Rows from block 5 of the image encoder of a small model that answers yes/no questions on an image's attributes, named by matrix and row number. Rows with one number belong to one channel. Each number is 128 + 32 x the weight over its row's rms, rounded and kept within 0 to 255. All counts start at 0. Numbers have three digits each. After the name is the row's rms in percent of the matrix's.
After each channel's rows are labels from the 100 images, of 14976, where the channel reaches its highest value: "patch colour" is the nearest of a few named colours to the mean colour under the peak. Only what is clearly more common there than usual is listed. The data: rendered scenes of toy objects such as cars, trees, mugs and chairs.
# convs0: expand pointwise conv (encoder.blocks.5.convs.0.weight, 224x56x1x1), inputs 0-55
# convs1: depthwise 3x3 conv (encoder.blocks.5.convs.1.weight, 224x1x3x3, trained with AdamW), a 3x3 kernel
# convs2: project pointwise conv (encoder.blocks.5.convs.2.weight, 56x224x1x1, transposed), outputs 0-55

convs0.63 093:153179155183126164160125094100144088088148146120133107151167096175107143121152129163097082177082078112118117153195112112157171147146145083197118109098086130094177129141
convs1.63 095:117145132089118148149067077
convs2.63 102:099118134155115143118167115169093149141114107095116195102132109156092127148141167071072118130100037150084147129072130055170136154167135143141137151140098113081122177105
patch colour: brown

convs0.98 101:093142110097127073112071157163211110109143140114155121132175154169142169095134119123123140174138100144107155131197133090140156094183186108171152124159081122122171105167
convs1.98 101:128176118134189133171134161
convs2.98 096:138198106122094158193088116091138107125139154170143148169181133100143186096124143158151185149112133073084141065185105092161111130121145175103166110140136169101138130130
patch colour: pink

convs0.183 105:170110116123093152145163118143107097088082157065132124160090111147138135152119104122219159141130135140109166112105080112154104136189122071098163153085172080145109089075
convs1.183 091:073145081124139173137163142
convs2.183 087:111159099129168109158154176183120131156137116139085153099109118116154187113128109163087152063173150172092143139123062101158161065097119092181121129076119167135157123094
patch colour: brown

convs0.75 107:155139185125097111070123154154107152169094092141113138179132168113132144158123147152093133231092075144146080159183140100133100088131158134186132124108174119147117133089
convs1.75 092:131103103116169152141176184
convs2.75 106:101156189145068091131107107093129125129164070132129202101117140113174132158164152073118167167188127097157186153120149106142106143191115106110093121101148100115091093139
patch colour: purple

convs0.83 115:122105135129133166110089159127137164179135112148170172147088128165144088125140115163169040121178115121187059112088121161172136098128120126124121065188163124103110096121
convs1.83 098:123162111184156144187124130
convs2.83 095:121150149119144107116180013115104125073109106121095114181121120092107150143134124049088113135150150169151198128168117131135116126138124120148106180122148117113144196105
patch colour: red

convs0.112 102:128143164145082133130181085108140075132153180137154151165141126170103147124097154099139109138119104128053140072126095145160225162116115098165094149112134110086091133075
convs1.112 090:091130189140161116176130109
convs2.112 096:128141123118156107140066121089140106097117124137102136071161107181113160135097146082093090082137147160116121129101138141128205153186139066075144054153108149183133106154
patch colour: black

convs0.145 096:130137113077152156131154123192077129115110163129137138121111125104190120120176119120144148114166126156181192143091104125115142146074105109174122067100209138104143173188
convs1.145 088:116073095140129117178173139
convs2.145 103:128125146112110140119150170138086101119117079037121102080203128151141121161099149150106093109137086128048126155112122161101113119106141119134161152075084072119122064145
patch colour: grey

convs0.194 085:145085145154085132096144155115132148136133125137127165126132192076192184102086132081135147071113078065157135118088114133173146165118154148165133086098128168154145160066
convs1.194 119:102121108108085106088087083
convs2.194 114:135108174083152148153126168096061103145149133152115096159171100104143106208101105145163177104088119150141162157140134095176101060172118139132141121181111128104189114151
patch colour: black; green

convs0.189 108:164132127137133094100064198100100075119112123172154075059113106125130101118101087153105047083164157141155097139095121065112151098130123133165137106169149116117116105105
convs1.189 086:203130125117114151125077140
convs2.189 103:145155124130086121068155159105133150143162141190113112099141090132126143210089116139101092125122090104109167150110142121167181141206126130069214119100139128141118133092
patch colour: black

convs0.185 109:170128116141082116115216062111093101153155147108142119151075144130107131131170083052108157124123161167127147149125140152118148123092159172173127089109087152143185179142
convs1.185 089:100163115100154100158175087
convs2.185 102:104165135121129086119104084101105160183204139157160055056132154167149115141117144170121129165174130120112107163188095079102142128140178162136111082137147140100096138126
patch colour: brown

convs0.217 085:079099109119151191162175148151144137122179112131152149150090112161082103106127133110071162124109188151113184152187147115125104161109166142172067133109126172113165158182
convs1.217 119:115077132145107103108113062
convs2.217 103:078120103157088107158166113166081126117144127179127150064169131119140155117106206155149119134101178151073149079169139078172110125128150192098109143104131152167089134152
patch colour: brown

convs0.5 111:115156129127145126092105152128127160163112140115207116102106064104124117155098097164197147133162059111074140152115198146140089163076068089109149127140119149162157115128
convs1.5 093:120136181092097134162156172
convs2.5 101:128154059144085157174129134159108109118126100140076109168097148138184173124178096152134179097133133127116109088170088142132193128166178104131148142168135146182088163082
patch colour: green

convs0.157 099:081105090127177135139166150098129049133143081137164106102126095110118096151131123175181098140073093135115151135178101132107146117126139070139136131166130204164078068123
convs1.157 098:120105179089095161120161162
convs2.157 106:094152122133167114143093147156090127155129084115117130182115110135071117144129117188126123137203086186122155137184116184094160124059157179156166090143148088115146145102
patch colour: black

convs0.21 099:192113154124126075175160154085098139089158131130145099121192169110057125160142172166115078120087148094119110126144126130085120132155142116075104150157142159190189117142
convs1.21 099:120108073157167135094175123
convs2.21 089:091076117100099171060060101167091135173111124099126136092105118117128148094073135191113134115111123202095123119134110078175138128148093104138106116129122132170122057149
patch colour: green

convs0.165 111:186106151159142117141152102167122149199160057120099101107104122165182101123176134127132140103186122068179118162118102145134120105171168097082145099119108175110153080115
convs1.165 098:111160141147102096116126202
convs2.165 114:127140129190142157083119121177149135151217141163107147095172111144136147112084212143065129122084098146139140148121093053094112099109130160087104137141104120130141092130
patch colour: purple

convs0.31 085:116132110107082151170130162149139157085146130181096099134153099135143169160084143066113089139154135136084110158118074149174118165158122105127155106156144150037062172110
convs1.31 129:131126139102121141110062069
convs2.31 092:116105107130158110115118033140116076090138125117231128082162115133143122086144175150084093113144099156123088114074154125143146121097074148085136090132096149149123155150
patch colour: black

convs0.4 102:138125110159106119113134109144110126138157154119143178110157165174117166165117181165169089133118135140146174139152129104170107135072080073084053115077059157080118090125
convs1.4 116:141060089122133158160158127
convs2.4 098:154139081154137155125117164113129139109110126162077084102175078123165168166168143091123182098107167180127109212185091111142157105167168136145130120164113128177104095130
patch colour: green

convs0.71 101:100099055097101155121115119153082111095131159132083120072071103177125168135166145183155147151097136119065164102097093167138085130128136119115134147157052149128141142080
convs1.71 100:126122170060156123154145095
convs2.71 092:177078103063121135081111097133128045176190090131120072098154121141108132129098116147137131125166161127125157116112082121124114156152081112055067132172141109100122146117
patch colour: red

convs0.52 098:129191136099156144130069125148152074105133130133099152115141130146146140075136204065111143185097084104170165123128160069139077113172172105146116168113097135163165112124
convs1.52 082:174120147160073176122115120
convs2.52 103:122158114137151079159144193172065106154144096145142145077113122139188098094133144136140125072119175088138143124084177158137125078150148162061094125163098135132067147148
patch colour: grey

convs0.54 117:129085126115107148155132166152157148160158191114156114152152120128084124117083072075107101109195069118113129163092154127116194153153142070122131176142142104068111117178
convs1.54 091:128202140127138075131137103
convs2.54 110:135172161184126165059146147164133104126135165145114100124141128122115125144137099094067103152158098150072124136092221168164133136167137097105129211159131117164130138096
patch colour: green

convs0.154 129:166146140145079102100112122140101053228137161142163174073153139186161125186122159106133109155146119138117151119119137118103070164190115104158123134125140093128086135137
convs1.154 097:068103150152123121158170163
convs2.154 121:131161150147092180142101110103177124152129126221163127130094111065119162144160163089088121116118118138145126126146135198071080151191121082147140139104112166108117075121
patch colour: red

convs0.222 095:127127170221105116194107141176142115153131128111152131138103100117137121113125100085172066171165136123149120115137033103072152152188103168155109097113129117149111127126
convs1.222 101:144167115130191166150162140
convs2.222 076:129114117116086118075140082201147177173144129124132113096125142111135146159170063126067118140088136193100143161152132176104112144225141114140131094121108132083142125104
patch colour: red

convs0.103 110:123195102118087127135164148219154133126089133069107160087138118149119069166123120139181151083152156164143165098146125121118090163142121089112175122136126166079100072116
convs1.103 115:084115088118126136131197103
convs2.103 117:163163106115103113128135171176129077123107127169093131155173040140085133102093155127128134063127110133180169174135102187108125113140109126155126197119102110118169165083
patch colour: brown

convs0.149 118:115140009161134097174160135140149121158191121135134064145172148138105089142116156151112153088139112116122127159110129106130070181114138163155116095162148075144136117082
convs1.149 079:094123080111150117148180169
convs2.149 107:109162072141143092088214124121098151133125144127089111116167160137170128101113122164150097084148118083089114155169119160134151155157191177082150122199129129162093126084
patch colour: black

convs0.116 090:141114128117128177127097167134147111162153137107088075112127116068166147148069163148110098122184126188096139143162166071181070161122145077126126170090141078137168126106
convs1.116 103:137185149156139097098168095
convs2.116 083:108107166136101111076138191102123127150169115093169135161171102114151114094113158142091099071193180161148076177155105134135173138110112128173136158120124127150138123216
patch colour: green; black